Rows from block 6, named by matrix and row number. Each number is 128 + 24 x the weight over its row's rms, rounded and kept within 0 to 255. All counts start at 0. Numbers have three digits each. After the name is the row's rms in percent of the matrix's.
# conv: width-5 conv (model.blocks.6.conv.weight, 384x384x5), inputs 273-279, a 5 kernel for each
conv.41 109:117117126144144152153075132099097147118096137128082132136143150141138134121112139129123137130094116138111
conv.42 099:135140098111092082121184117119131097102162142095100123167120178121120126113143172101121093134091103124122
conv.43 100:097118154134126127151141104140077151127107110140142146132099127112157081134172200103109176104111124177131
conv.44 100:124132159163153162140120127093120108158167102110119099134122148088169150131156119128114142124151121164057
conv.45 095:135177114089152128122124141122087140099165107125168084130105145122145148121112151129164118110140117118127
conv.46 107:156122098161158159121100095118124117124118141120092143189090104211160100074152137105102099108149137072152
conv.47 100:115087106106138120142097161104122098167133142100094109159131118105140080123132065120125174123176155137089
conv.48 094:181122133074118116109150115111111153151122137126142144082134139067137115128089113154099097158119105128129
conv.49 099:137114095172089110115132113144134113154142123115147104078141105123165110155146111154125153152100106133111
conv.50 102:113066128141164164119171119126142087145129162097127121181138112121163143139130073131103141110101105118128
conv.51 100:138091125147115119160125152094145129132079073167144134111146092108164140112111133122105111123128101131147
conv.52 099:107131145128128149191086099131107141182153160141111101166109101126145097123118139124137111100159149122122
conv.53 101:173127113124086143118127124157094116146097104117134098115154115106087137110092145102148134126137123093154
conv.54 092:091108111139139157129120129134143101201145156108138119141126110097148119153125127163134124143136154128125
conv.55 106:163120131110146163132081112178109156134118088118168133140110107096153148127089122131121117161137109100131
conv.56 093:080149126130127055140142143099132136109140163173157107125134112146125113138129116117113148116150096112146
conv.57 098:124104149164113117146139096152136156120070150166111131122115110053161105149118188115099182127134131127116
conv.58 107:123158148096118125114146121126141153126136132110177152102106158173139136088143154108145103125126117093156
conv.59 097:105099116118127117152150127093179171114159170146064114092128139123168149094115101132150123143126123189138
conv.60 100:164131147121127140127136130091126103122110122105130115144096111149171162118114128104162067145127141140133
conv.61 103:140089188161123115114173117117179143157162142157131115126129108122150075160162110096156103092129187152143
conv.62 095:132111150167129131117195079116134117141089116113123089116096140152091085110118132166126136109144141149182
conv.63 098:110119085185140176122124085098134095062126123135130108118133107124181131124134142132136116139139164155112
conv.64 103:135149169141122122146124105148113101119107132139086123096106158103133119148132109115118119147155112168143
conv.65 105:139087095125138134104066138133119107083128146122108116134115134134110105099142098138148151123092112139137
conv.66 096:108115120108163123148143114142133151139069134125119162150127140142135129114151153127139159092180105095176
conv.67 101:110129171154114137152110141165115129125094107124114091133126084084166135134155087112133145110148100107178
conv.68 098:127139124109141098111145130166117117089135107139135124184142119128173129072174086132120068112121114143152
conv.69 095:089155148155132130158149123125080138078133133108088113107092162159152150133159150096165128154140121097098
conv.70 101:113110104149153119106154151084148169172158109103121158100119142094092145169139135121127132117125132113091
conv.71 100:080102140097154137119130114118126135102144139175131098122145128155107108138132092118079137160112107130137
conv.72 087:112113145146098134139099138101153143132105142126121101138143091159110157128101130108148125136160138102151
conv.73 099:122125147101131179148156052098130136151141108122114195089099165183115112126118130128149095128157130120100
conv.74 106:133130184126144124156166106122142148103124132120120110084134154147121075151141115133097148113162158115082
conv.75 103:108116130115134138133137110127149122158141113106143141180143122089120097120111088127102120099155214098129
conv.76 086:143124104130098125101151161128106111164143119136112145114150159131094139136134106147078152126116153130138
conv.77 095:125161151080079145104131141145149151122100114148127118094152111062121067094175106133104129145182144128111
conv.78 096:165162171124112142119120139110164143147082128119189157097110093110125062170133140150131177134100125120105
conv.79 105:115173151131139093053165159070088120133160134130120112160114135097118121106086132141102146152114106148101
conv.80 098:142127146161176129093105091106140140129135098098138129095128094127113130123094155088133153099132157175128
conv.81 101:117121095160150123156102181131164081197106128134085100118155139111120067139136080165123150135135149156146
conv.82 097:128156120131100108174108117118112120098108137130131134112140139214124167160149127125111158126124121102124
conv.83 099:097128180153116144117140142121100097121148139131068128179134126123152092148141123108151149138089093117108
conv.84 103:175150141110145127129094148130162093126099114132145126103107094122113118171180128114118117169120139127133
conv.85 105:129114112163153099095086192129141132094122101122122127156162165123115168147127164120136114125147175118140
conv.86 099:139132110105165125160114136110117141152140145178105128095122132146104142121128120123139152128144081109139
conv.87 100:114176150092104109133134071099107143111096150127145086146130120134117158131126147119096145147133158133095
conv.88 095:131117169115111090107131116113092117156127096176124158125130150117130088152155113181135116125110103099128
conv.89 103:160121130120130094117129120108130122139101105096164126113140121150134128111150126150154106157109134109132
conv.90 098:114122151143105135143089128121098118100148123152130136162123141089130128145128111154134104097095150140148
conv.91 103:087137139171150129146088143106112147138124126107145110137092157150110167126129131119110142082102145152125
conv.92 107:123116116167141162157109134105126122094163135148146120110167128145140120115131125162132122107129040103123
conv.93 097:131143074136090098133135123163130157167117125105092089123116076169122144088138165097116152147124139127125
conv.94 100:158096133155112132141148140132145153132126148125146196113149148111116130105145104137110159098130106170125
conv.95 098:140138124159115145107089114141134121141120118109131125127156136111151131120135101099145119092155132114095
conv.96 098:073115113083115148146109134112117132124093129120109126153135122122162119093149147143162123098135144172130
conv.97 095:105100136084121140120118100108109127132128137137101129102125146131142123115171126147128106133133124081130
conv.98 099:132117121149146125146083074105093102122110156143127129117145136117127138133115131090150143147166104115148
conv.99 096:106159145127151137134147129117102158096124125137135103142122141139127129113114092125143151165130073103174
conv.100 098:107121115162136122118121112080098141198126133127126108125151098086119118094103123133105131117118154069119
conv.101 100:125101099164168150138148125127102128114127112137137100118123142128154138103127138090143129093126108177154
conv.102 101:127159150110115138075139068120121123152150134107139114106136123128137116128115070135082177134106153090131
conv.103 102:096142133107099134165115113149127084142136116130145140113157128172109143095162147142144110138159156118134
conv.104 095:111173180130117133121105135097152106140151114131090130146155154121112151155139161131136128172174117122111
conv.105 106:092145130101104140162120118159145141149108103120106184167132135147115136121139098072118134144127136158119
conv.106 102:162161126108134102119132115064097117140150097152155119127144122103120087142107132194143099137097153121132
conv.107 103:121115123134124122132112134120123126127089158134135111117168118139104108116121076115126139128137108186105
conv.108 099:152116126154167117128200135119101121103093151111143121122129153114117119080172177087078090101114131135166
conv.109 106:112136117144123126117137101152118115115132121125116140148133106133090130163091157084148130129154167147131
conv.110 097:108107159118152116108103118142106124117139115161123114095110142110157146110158089138095141140156202151138
conv.111 091:115162123126111104100120130117182096150125090124164149117135069137127162108152106170161118150069170121145
conv.112 101:113094211158114122136132128107139108140159110092140119147155150097125121104134139111134136136109155152119
conv.113 093:116091132137184116146102160127139139133148147124139145132121152130103137143106168126099121155117094185128
conv.114 101:078078145092138110085117104119144166115111116111112130164135074091118127101180104104127121170155111123128
conv.115 108:199097116148169090121098083123143154189108146140108129089129143125172132135172112158088172130097110101112
conv.116 105:105181144124102133113122124125115135134118110152117130114162105112113132152104163146125144137152106095118
conv.117 091:127106131086147165145098143126123102135121126197146165149103146099150098177114149158106098132116145140119
conv.118 109:136157126139169125070077122143146116144110123135140175086120129132135131143126122178147099089105128115141
conv.119 090:134122113108172113157120142121137155146107142147125159168125163158084126135159116128115127132177139127163
conv.120 094:112164112168112129147116130124131116124120117120098119174116098147095153093132126126142117107116109094168
conv.121 089:118118136135176125105148133128108147175120162132113140124139134105118149149170096148115119124117145183177
conv.122 095:137128131166123177167133134163079139131106157143125081153140145090092148131087116124131134134137135112125
conv.123 101:109089085138155120140116113122146114118134124158131112104159132114176119122139127138132110142129119170115
conv.124 101:133107083096153115130160146130120148116113127162136157137155157175128099117126155151113117142118124107142
conv.125 104:082108098133157155162124119095099135125138140120212144079139154111133111138154157099175142134106103148166
conv.126 091:094097154128110120163113139105108115099146137134112134130148120167104130112149138080125152105143110141085
conv.127 092:118125118146145125135112092146147115127104183130159114168163148109166112116168100191143099160084072104161
conv.128 131:105121138121118099158110139153126117138144104131098142145130109118147160127115123064148162130142068184121
conv.129 093:109132156106128146123110100124165135113130137126154090173156149104159096128078155114133126126129132110128
conv.130 105:106141105106160142065138133140175087132148165120113128138149149157204129101125131148119088134139134136121
conv.131 099:117102099093136097132129121141158134104179098105133119125167144090120099146119092118103127181133143134115
conv.132 102:122102144188136146142145141120101143097135113158145098110094147148095138148156121083110114155128112122128
conv.133 105:139133133141127135139112120137124177140118142125120131121134147153116137073148140102177136105135135119114
conv.134 094:123095174138127156099128135151138139117102133101141144137127182154128157169134160203078105102127124117176
conv.135 100:099171119142110114119117115134143107198128117122145125149133101156163143110108143101118092140141092093130
conv.136 101:128117138167106130091112106161092141134081168111149093163090119083203142114130112113126116149136104116169
conv.137 101:151132100162116173108136147124113117157150145162108148098114184064152155147157138164137099127160110161154
conv.138 102:106095148123121113124125126104125095119142142143152111155102073136110139113102111119134095150115119110116
conv.139 108:158110147107122099133129106150169104129112128138101115105149130125121089172139097156139118111105098118140
conv.140 102:090122088099122153175148119129155148120127134152085125168156129124109098101145089145169134117146130144090
conv.141 119:120146134126135126122130102121132140096121134157099105148132156109113127159118137111150124088115127183109
conv.142 089:129136105138130175158127135127162177089101123113125093081125131151076121145142140117129139119191102150154
conv.143 108:136093081111113120109152168085118122111153127133159126093179086120146138168117097145138159150113133125155
conv.144 103:170121118102132119108100124108170110112129146136109148150133145138116086141179128135142067119110103110153
conv.145 102:122102131102142102109143120113145152148094118115152105143108162134115120103143107148113160124139099126153
conv.146 098:128144103095141102147136120140111071147131088112097127129139154180165083102144132153144111131100151149150
conv.147 102:124174139154092151136111133144153123168141139105148134182130141128150078193097097155137134114187159094098
conv.148 097:152145143157124132149144133138168100152099125132117154109126100112096167154134098158136142118115141123118
conv.149 100:099130144133152106129160145098150137141132101123133128097167112153141116120083111131085143145152102166123
conv.150 096:115080137138139126121124087140135090180140107112135137105133143095124133086157083155147102138147112153106
conv.151 103:147121128093140121102148101091089127138147119102122087117104164060143165139151117088163115159130125154129
conv.152 093:145127137170111140143127209177099110124134097113110128131125113142093073118082108095151150107121096149096
conv.153 095:103120140175083103109132090135110097140107112139143129213104126099070103123153078135151152127124153060170
conv.154 103:107141101090132151134146156112103131113129094118166132125087167141137134136104151167115112135132129138156
conv.155 097:191121101111153150148112097116118126115145149140100137115108114108118148142097105128169131149105087114142
conv.156 103:104105131130164115107158099132109160139119119112130127130133125109105156137143073181114141138144126093097
conv.157 097:142140163133088152117115127141081067127114138133100179151140123101120130108149154158123155116112106106137
conv.158 109:135090170107118117149168150160135145158115099151124166100092175149122122162128139173127144152127116073142
conv.159 103:111130107106161100132138174138089154135107116096139128164158113157127113146161135126139102124122135150120
conv.160 098:131147120095128124181151116133160137157119128098114082171106103123156127134126132145143116144087126144148
conv.161 099:133099099147119142107157095161107166094089155128119132085104146137077137167117150120134126112100125131178
conv.162 100:132102114118153071165116111118111093112125108171117141109129137118128080146122134135152114126167098083106
conv.163 112:097106109109127124151102113093144118155177103140112152168156165127102110093087129146129110126192124065163
conv.164 094:104157111119094152131135144139113111156117166091132146157151120131132131120150157142097116092139136134144
conv.165 098:126133101134103109138119111103154162107144132133143154120110196148127154096165124111197124137151124140143
conv.166 093:116125118111131087144122129118116117103120126087180144127126091115122097152129115153112145150159156152095
conv.167 102:131173117146101138112179113127099100108128121142160173115100130112123128125096107104111125142099151123137
conv.168 101:145133099125130123119131154146125116125110125085152091135085143115143105127161128106170117136125120129149
conv.169 096:117104086116106130185149110119116129127136094133102153145117112089171138142095093150152119076142175105146
conv.170 100:132137111158117135125157131140133082128099128154089129166132114097141088096130137127125100120122161149135
conv.171 099:081101156141089131153116137127160112129150143124129144129146132107125140100111146094099114098131122087126
conv.172 106:164128186131120087158122130134117104143109127155132118112148154125143138106126135099153162129115137091135
conv.173 099:162155073134134151134126128100147132103104132123095134076126104106138104132136111131108178098126147132140
conv.174 099:091184100112132120100102116166095146167132148132139159123081133138127109123136188156082106158157120116127
conv.175 100:167144088125137155107123154135094088103143117118110140139132102157092148152101113122140157160147113145130
conv.176 101:126124100120121143171139112147128125109137106142116101185136125163090130150102110161131154133135154128117
conv.177 100:165112106162127149124118118143113142134129093130122139152143108116134162082136145077124131121159118092140
conv.178 101:146151145153092120091141154124156180060143121137115115144116125104110143124150117136084099127123112132148
conv.179 099:114133117181135139167136107109104101125130131170124151121109150140121158103104150075128137132136128141117
conv.180 096:136110110144153103128121134164124160144097108110109144109117113160167147122135168117117085121104161126123
conv.181 095:130108148136131155137094119132134153128138167122131131139152142141127100141128094134152110114173126136157
conv.182 103:138109129119125142159143153129132157107104152100129187186113113143112110120134110128118137148163125154099
conv.183 107:096132142143138139146128167116154147088119130138088147151171171145093125111173159115133147151114170127110
conv.184 097:142150088096090172128161171100128132119115124153185117184128103114149116127127088097113168127137123161126
conv.185 098:114148113111103089091103134105125163162113162117123142140106133142088129099162106150101122133109164093145
conv.186 099:111135170154161106123106114127160101105131138130092132149127186113100164117119120149129137125145125153123
conv.187 098:139132143173089111130161150137179076171126124118103071123131149106127098086144104155117115057138148147133
conv.188 103:149153131145116104091105137133090108113170116163099160124138139170122147149135126107142110122153135105110
conv.189 103:122115147153134129103156129118168097158157130112131105146146120124141115101131145125090140142179105142120
conv.190 092:093129082125116137166128113134127107126124114110194150118120097124110144108105148127088137122131131168150
conv.191 095:139096142113111123124125153133120147132125137187156155122137119171128127121106179113171108157141086163093
conv.192 107:166109161147101142151142139141144129113137111102155122154114155120160110167118092108104149097175156114140
conv.193 097:104125118133129117124151082132087189153133136115141135114109123057150129138182187110137144109122126110133
conv.194 093:128143124156142129163135156107111124183159105150123118118148090130114079121124137141138129138144158122068
conv.195 094:149126136149109107126105098137107116141119126089145182121155091168117153091079170143148123094138107089085
conv.196 098:152126086141113160143129093110133118150149154162133116145106167079114087130165093134132105119125123117124
conv.197 097:129136093099133112111147125150168165132141130155149137111163066157150128127133105157134127149125145132127
conv.198 112:095117103127116149106107111139081121169151134108144124108138103129147104107133097161133147108147138107118
conv.199 101:149123108173176129144142128139140109150078093158143129114105192155080135131133122126106108142084096134140
conv.200 098:098099173099103088139152145141087094157106087137106162110108137119161153107104155116138142117160105148123
conv.201 100:129134141140109129101154152102168160126080151142101147117137114119145134097150147085123123170083085131145
conv.202 094:160150100099189137092128159104114158153150148102088100092103117117121131120080106147149129132087074133130
conv.203 101:149135181126140191104143113112138113140096138115142125129134114117132162153161105126189131090157140148144
conv.204 096:121109118106183141141162105166068124181118096095113125138146181142081128123148149116130125075157152126141
conv.205 099:137111163129099120144164065096143130112132147159141124154151127135118138129146114102111111121091159106128
conv.206 103:116107125149111171120101132150147132099164086152137150119102119127109185142071106108144155115128159118094
conv.207 099:127097154122128116128096129135117117124100178095103187116131097142135173188126145108147142116192136145152
conv.208 101:137118100142124109103115148138154133170115148139145102070115105152138130139120190143138129106128127148108
conv.209 100:116137152099172136116123137146179151112135158134083112147098108196131121124149127096118140114141119127131
conv.210 095:176155161129103116115144159106145113117142110148123150143111150125116138151124126127125148118110155093150
conv.211 100:150160084072105141105152106160121098120173132157131109087165139118127157120162118126144138145135131157110
conv.212 105:125087116126146097150133132138148118130127138132111134097112126115138104182091130123112185164123066140156
conv.213 102:146130103133107130125112111108140095128154106122129082099144122134117128122129116145104147165086134130124
conv.214 105:184086078119100156102146080101127144097158109118149133122167169123100090181147168120117117106110125168130
conv.215 095:126146142189072090119116173111143139149164091140092099135159153120142121145117088141115166164160153131094
conv.216 090:161110182127088107138145154148125139184117138108107153065124137119127159131111068157088139117153082176125
conv.217 103:122120111173118144131124136126141128085087130102147189127131121167121112106119102147115154157159127103091
conv.218 096:111152115107119127149116116152126153103122134121135066124138163165180106119185113148185140150096152148131
conv.219 097:138092120173116117130138154099149187174145118099091148151103114101118140140146175116164146100085136156124
conv.220 101:126088117092088159130107081160145129135096140138158127090130142130119104107119166126106121127146115121157
conv.221 126:122120151129116140147135147120148155152096124124135149116109125131140094132092128143104142100221100103191
conv.222 098:159108182121119117130094107161117104136077136172120124136085160125079135162124141077152131098096135149161
conv.223 098:125134147135160110109083136163143141170137127128124140146115135124125121122085108096129123161120094139117
conv.224 102:145124130118117102158135171112108128119082154081125156117141095113127075110138122101140125157097167165118
conv.225 098:131108082157122106120173163142162124156154072129134128148122118143130105150123132109111128116112132142078
conv.226 099:116095113144151109128129148131159094114100155165180105087071101107114124184199111184085136082097123137155
conv.227 106:093129122148099103136151102100073094118112106115154105108122104129166141141100094147160133134096149128150
conv.228 099:107145184150106115128115098116130123165098087132098127122144121099128162124115155182147167143138104139166
conv.229 098:110125120117110136152153104193116181160112160133121125087131131131163136120158112155133106119118113137146
conv.230 109:121095145173145103063118141146122147130126083126076132129122143135094135161119128156180128162108111148167
conv.231 105:116096141188150116110118118154091115129117119117126198141109133123142133112152124139128079133148133135127
conv.232 097:139139113104125147131129158099174077119164105077124127106131110135146113166094071091132125131156109128188
conv.233 097:113149143125107098112110148085130120134137152130132099097138166076137147114121172127120131181147108123157
conv.234 100:144161115138112124166154127148105162109092119139122135125095145155146117119138127099115122138165147129131
conv.235 103:157158152113093088127119123112139119091174156127168151115131176181165109092144182140120154115140100105139
conv.236 100:136118156138116113117142114094097142137107163137143137080140134118096139149150127062132130115094126115150
conv.237 108:151115133113106184102162156138099118082150150079150106112157110158121141131104157143160122120148128101164
conv.238 099:122121125126158128146168132154130127127114101110149155113048144163131161130103109152128148139139129163130
conv.239 097:132112134138108120128130123139142171129138088134100115127111163084146157126115125101137151133133104152135
conv.240 101:125138112114092182095114164122109151149099136135112071118143146107113153183147076138090097124121132141092
conv.241 096:130129105106099156160126138145152117124148121143093141104101143097120127120118125112102103130100112106150
conv.242 106:122113097147169105131133136141100125122139134154088078105140102110160132157121121121139186108145137118110
conv.243 100:112099098211099116143128087139131157079153140141152135135118098110123117140130128123138094121189112138140
conv.244 098:116137122150140081129128107138112152105116107110138089139128122194145128115154166102096119103112146124138
conv.245 097:124171131131143080142147124139196169124158110125150127203100192142168129149163144140074098105135146101095
conv.246 096:142161107144104128115144121120118103107116127098128162092173106118124088118151091102143133115073105122127
conv.247 095:120099191108131119149115127152112119175135138131147136155118139146084175109103103125114142100145130141145
conv.248 101:117162134147114069175136162168095140165146134106130133116126132106093152153119143143105132110104188150104
conv.249 101:095096132145130157119148166154131135132087119135152134126111153117154130138151181140091130122162172138082
conv.250 096:125129083142137156136163163150085101118126173108159153088160117166105157092140144157122155150166122149107
conv.251 097:117129083135118106147158135159183106144123103128125130115133134122169156095185135104131123132119160115131
conv.252 105:090105138091103133110134177112120124145115130155149135128122131103165146128140129114136096120111131159112
conv.253 100:133086100155114135109129173120152120120113139132132130116118121130122121139130155101112156102151160104094
conv.254 099:092129126121144079152115138149127142177141112092129141130135137118159147097126149172129158100171104136145
conv.255 103:132155121147162134112156139114122129110131149129123108101152135113117077138109117113113107094104090120150
conv.256 098:119145126150159142137149152097161156126135115105110125146113104082131131106118088112115101141145107146126
conv.257 094:165127119116112090090126118113072105114177122131099082119100102122125106139101125175100148138150156162069
conv.258 102:111141141076129114170087127172130144148093088138154104139129117097102149170128117143142095111166107158160
conv.259 097:149082126154130142066154162152143124080160144122096158123138138121109145154095172133121128119151160153123
conv.260 101:113107126115111122107107150118106152148111133106123130160123142116098149137136115128156115119087135136127
conv.261 102:106140131109129133142153102150123129111142164126153140126142136100091109143102177107122123120121124133094
conv.262 101:118113134143142160080114102131106146091167106134111157128128141141123150116149112072143151161120116102116
conv.263 093:130118155132118140194152098133133093117093102089092165113113115096142130124150123119082137127162124165085
conv.264 106:153102135111134106147139124163090135104114150116131097104148091131140163129155127140139108160108158164116
conv.265 101:147147153143150178086140097154151106152170114141114145158123110143103137081105105139175131107138136069114
conv.266 100:143157141118115120120122096123156171168108133126110086149118116139137108163122146143101143174096119154161
conv.267 100:166091168123126151087145097159130103079130128150117159085135148168116126110067147134132073117146133153109
conv.268 102:102102150109136102151127113114142169162111100129134191137102176119131114104137121095134097134153128166144
conv.269 105:123150153131149106103136097116100158159078124126126107092083093126128110106108158104113142092105175087134
conv.270 105:116103163145088141144140119125114156162131130142121112158116102157148153121107161136115122187119127139125
conv.271 104:165124117123140114102078137115082132133137108182140097126134117130138093151161105155142191129120078164114
conv.272 099:135173131143123127147157119119138143130108173176124134098127125126161098120113101138141160166137144106151
conv.273 092:133130105122126100137118130111138128115104147122127126156124144124093129134147143163110158135128137134115
conv.274 090:162097116120130093102129137103079107138142152105105101113106120077152112118142119110144127104110121162129
conv.275 089:093161152075102118136128108126119162108157145076155127143089124114161129159123126133102095087148154116145
conv.276 099:129159081151137139087113156147102111139081116108148128104130131057108142125129106080139113107099094143105
conv.277 102:147139121125133104069144131120129114144152098087161119141128141150113115134116140126113136160148110108170
conv.278 103:150166175108081153135126094121141161109124163130124122133100130160121119119113141128092151108123136084139
conv.279 094:147116160146164131142128100110099128159094121087133120103126123116113066168132142122103118126126113070165
conv.280 102:144148150125101146141132154162132137095128112163120131110120109127093156149127095179114091156116133142080
conv.281 097:133138090124118138119155095171126144153120112150121102136160091141143096130133139128133146117130106127120
conv.282 099:127136132150101134128165167137104153100111099084097112147100143101152113105107118121115112132128149127118
conv.283 104:133123145153133131143113132139129134136152156157193134123158120143145106137105145096151115112147172142157
conv.284 107:115136142148110095128125124167108135130118140133127132195123148131114146115145126102114112136118128094146
conv.285 089:152148138134136131127130103124131134154138141138145142123123152136137120096164126105131106130142099078140
conv.286 097:185152154134111087127144129153137105141145124115136094135122092117134154140126114151110127113159138090158
conv.287 102:114079116101133146132102148179146141054150126113070125085141138118093161113149110116128086110108140151125
conv.288 099:121191105131113130162130100146120098135149144121132118191176143109110101141091115135146159136104115122150
conv.289 094:119138104125135157154129127101126128083168154119174077163148118126133166139156134121102128115089103112093
conv.290 100:087134134114139134153136142124136135112093159096135105124101091116106129128133117102084127130099132124179
conv.291 089:128121122134132136106103111103156094136106106133137119144129137168133145083130138106125144143125097140127
conv.292 099:144142107121166108109123184095151105131160121110123102113154124123122129126112120146164091108149136135147
conv.293 101:164148132107112116126161133153117115114116168099081155126114105123127113154124179134142097132132136111092
conv.294 097:145130100106121151128167114123099126130123118129138152123111107116091159121127156129144138131133111146155
conv.295 114:143171121123105094109135139161149109099161119125137146132127152106114136135085142147146138120145086139159
conv.296 097:130150120099106146084140138146120115125099100138109081106143138186095152091128146072104097145142113148104
conv.297 097:073126127116114116116175134131118121143163149128144135102101114120112165123118102135134105088137123140150
conv.298 098:085165147131118111070153140114162154123123146139118134134111089123126121103137095126094147102155155092139
conv.299 103:155167084102171105124145167132088133122151141157155110178129086101138123097124082126105150113136144105187
conv.300 103:138117096096174127114149173142111101141102118141097178121116138170120157136149126131113141101126132127099
conv.301 099:072134134115115122092147152140100111132121125134152124177136156142144150077178124124159124105173098131124
conv.302 091:091132130134108144169120106120173107153129120134106113143127170077135112111128085145094081169182085116115
conv.303 097:156075104139099131089115165121185078120154128125142114095116114132099125076140118142127141082148181111149
conv.304 102:086139125091171073141170161111120174148142138129154130056137117089126138145180118096143112128137116151186
conv.305 110:124113114176122131113166112113124120146126149130104138150151127138115134102113129100116136142109154119114
conv.306 103:184142111146121129113140106125161128139090104120099175101151147120094119138130093152149147164145127175103
conv.307 099:145131109117112138115171078128127121089124102103133125115129133155144150113118092116090134088148156080084
conv.308 097:125129144123158145122179099119138132166108124152136129156146116139110096108119068138119152135146102171126
conv.309 100:161138147144143125134157132136120173138094146087120093102157138101176154130154129123109112143162049121109
conv.310 097:145137172172128063092147159126199099127096130096185154130154130127086139162110130097139127154111155121112
conv.311 097:137124105126126117138156154151143146088117115124129148095133126137115152106147085175123176121110157130138
conv.312 101:166127153134142162117148098150157169122105099136112145151127137122110167119145133190120084128088128123130
conv.313 099:097109128155114098172139127157113169142095088132182142103126084119200117133110158105114161137130080192129
conv.314 097:122160133108083135145125127145107144130106129134086153119115133114159148096166155123138142128111120100115
conv.315 099:115109119093161100131172119102142115125087132125080143168116099163167141138154143096116106172109161136149
conv.316 101:122148080143136133118135109125133148134124122110126138138146125123105128115146135151134133149126113115100
conv.317 098:135126133132118142133165136116179126116092151115157074155134123125140152114133159094144138099128112151142
conv.318 096:125140098131156139114163208142115091106116111132178144115116109158132105073112128140112135154122122126130
conv.319 100:118153104129169151137177139142093116132114122124107123125151108124114108115102116124131150102123112095135
conv.320 097:117103077151132144128124157147161150117121134100106170130122129140109106127102112096134114120129113118114
conv.321 100:127138094158126133119111118087116096160167086124136127167168130144101128114129125139117117130132163180117
conv.322 099:137114106153114124119148123137131145116116128135147150095099131122124146123150113141132143116123125114125
conv.323 111:111147114157105103124123133164120120169084139138153101117122155146116111150172137131131098102118130135155
conv.324 096:178118175155128118090106154100155130135108121138117125113085154145135131177144180130104135076110157127105
conv.325 119:137100121119142121115133140127135140145107135108171128128110126111155114133147096087111163112102163123115
conv.326 099:103176108137108141141152122103148164131152095116093123138065125122085081087160188139112126159103102115131
conv.327 090:117076129098161099143132101144110102104093144163129148126127118104078136129133090143119142122119107146108
conv.328 096:136100138137093116142133122146116156152121127111170131122113143109129131115105102199114099104114115153127
conv.329 102:081113136110127109137127133140127165123123152165118203119165102131151102138129166118131119169169102124147
conv.330 100:127194134142135143147144156123154079114132122158085150167149125119141112125150131154146102123117123115116
conv.331 098:091140113164162127151096160156105123139091131122149119170124104166099134116125123124076154120171110116135
conv.332 093:127158116153175133109125153096111136131131118120110134150155151167159103083109140137116149176121105100156
conv.333 097:118138144091155105144117111079148108136129139139101114109092143125127124164136091130120127101135126088155
conv.334 105:126159155164104107113128129166128122100119126114152131081088148121130112145149128140178108137121069168134
conv.335 105:128113094126168139144080098104096137130126143127112180142095153130144101114096118089157141157133156084147
conv.336 101:134076170139142127151136118155119113098134135121113093147129135100128096132120104150084130138093151130100
conv.337 102:126120138151135105140104131151110154152127163147125151096108136199126112135078139178147154113122169098145
conv.338 092:110119121098118187143108117122079100123123130123150102142116141077123102132108081130129077105108112169119
conv.339 097:129188179136112152117173142107152113148137138142118170124144137159106147136083138116105148141108158127088
conv.340 100:127122123093095096068158126103087123109122108127147115090062126114146120138125166153124089150169138104135
conv.341 101:112135150168138078166098134144131127101128124137151086142145112126104105133101120108111116101137126159084
conv.342 093:179137116133122113119138102156134117088163114053150138146116124144171125119115159096167143162134095096156
conv.343 095:093137138108104140119141160078132191109099104105138098115124128146097150105104168148108144103149144136140
conv.344 107:137083113118141118122120122152168123100104104126122141109114151122130139135139162120126131138117131149116
conv.345 100:142079129165116129110157126100147110129123146096119166107124157112093111104118102095117089104134106115098
conv.346 095:138110113143127130099096095149175126165124125103137118120143170195128120139133137138120116168141140144132
conv.347 103:154109130188150131147117155144165128119102104137167158135169126151138122157150152136133094173103124106106
conv.348 102:103145109132123151138108127125149146158119161091129110114133097152136128124081136131083108094128112119148
conv.349 097:118158144137169141206112152170108129154109096106092105162126155131117162075123136136123118164155116209088
conv.350 100:168107104091101128130123171123125143114129142132105119098141112115161163091135081163153126135111190095115
conv.351 097:148142135118135136148101162098115113136125107140130110101118138145119150081141089118116149155145102078144
conv.352 105:093111176098123142136167072109132124151131138132130120102149158109117156118092132048121168115146135116127
conv.353 096:125144104178138107132157127123117108110090160120121163121125118114124141124113102100162121111123143094148
conv.354 100:165112106115130086141111106136111107129126134143132130098109113114120127108124111148126128152080127139117
conv.355 107:128125098126131129140139146108140138135094135115161088150148105139093117155148132130138119164128130115123
conv.356 104:150108104128137125156118109121094122174109129142139113156154143099119146092098153086139162121060113132127
conv.357 104:110146124148149109103151108160124144178151173152101126138134183095106154111152123093108126154170106098084
conv.358 103:157109102084137150086082131173105133152101124162113143131151131091139146151129181144114120139147124139119
conv.359 100:152169130124122131104098126132081131143162128134120158144157140148210134139115118148117112127167135099142
conv.360 104:136152119128152141095130114082127125091133146143126140111163171078104110106141119109099125150109118148163
conv.361 094:152133148146112094101156119079118122068119083120118156155085122116134098149156104139082100119094089151107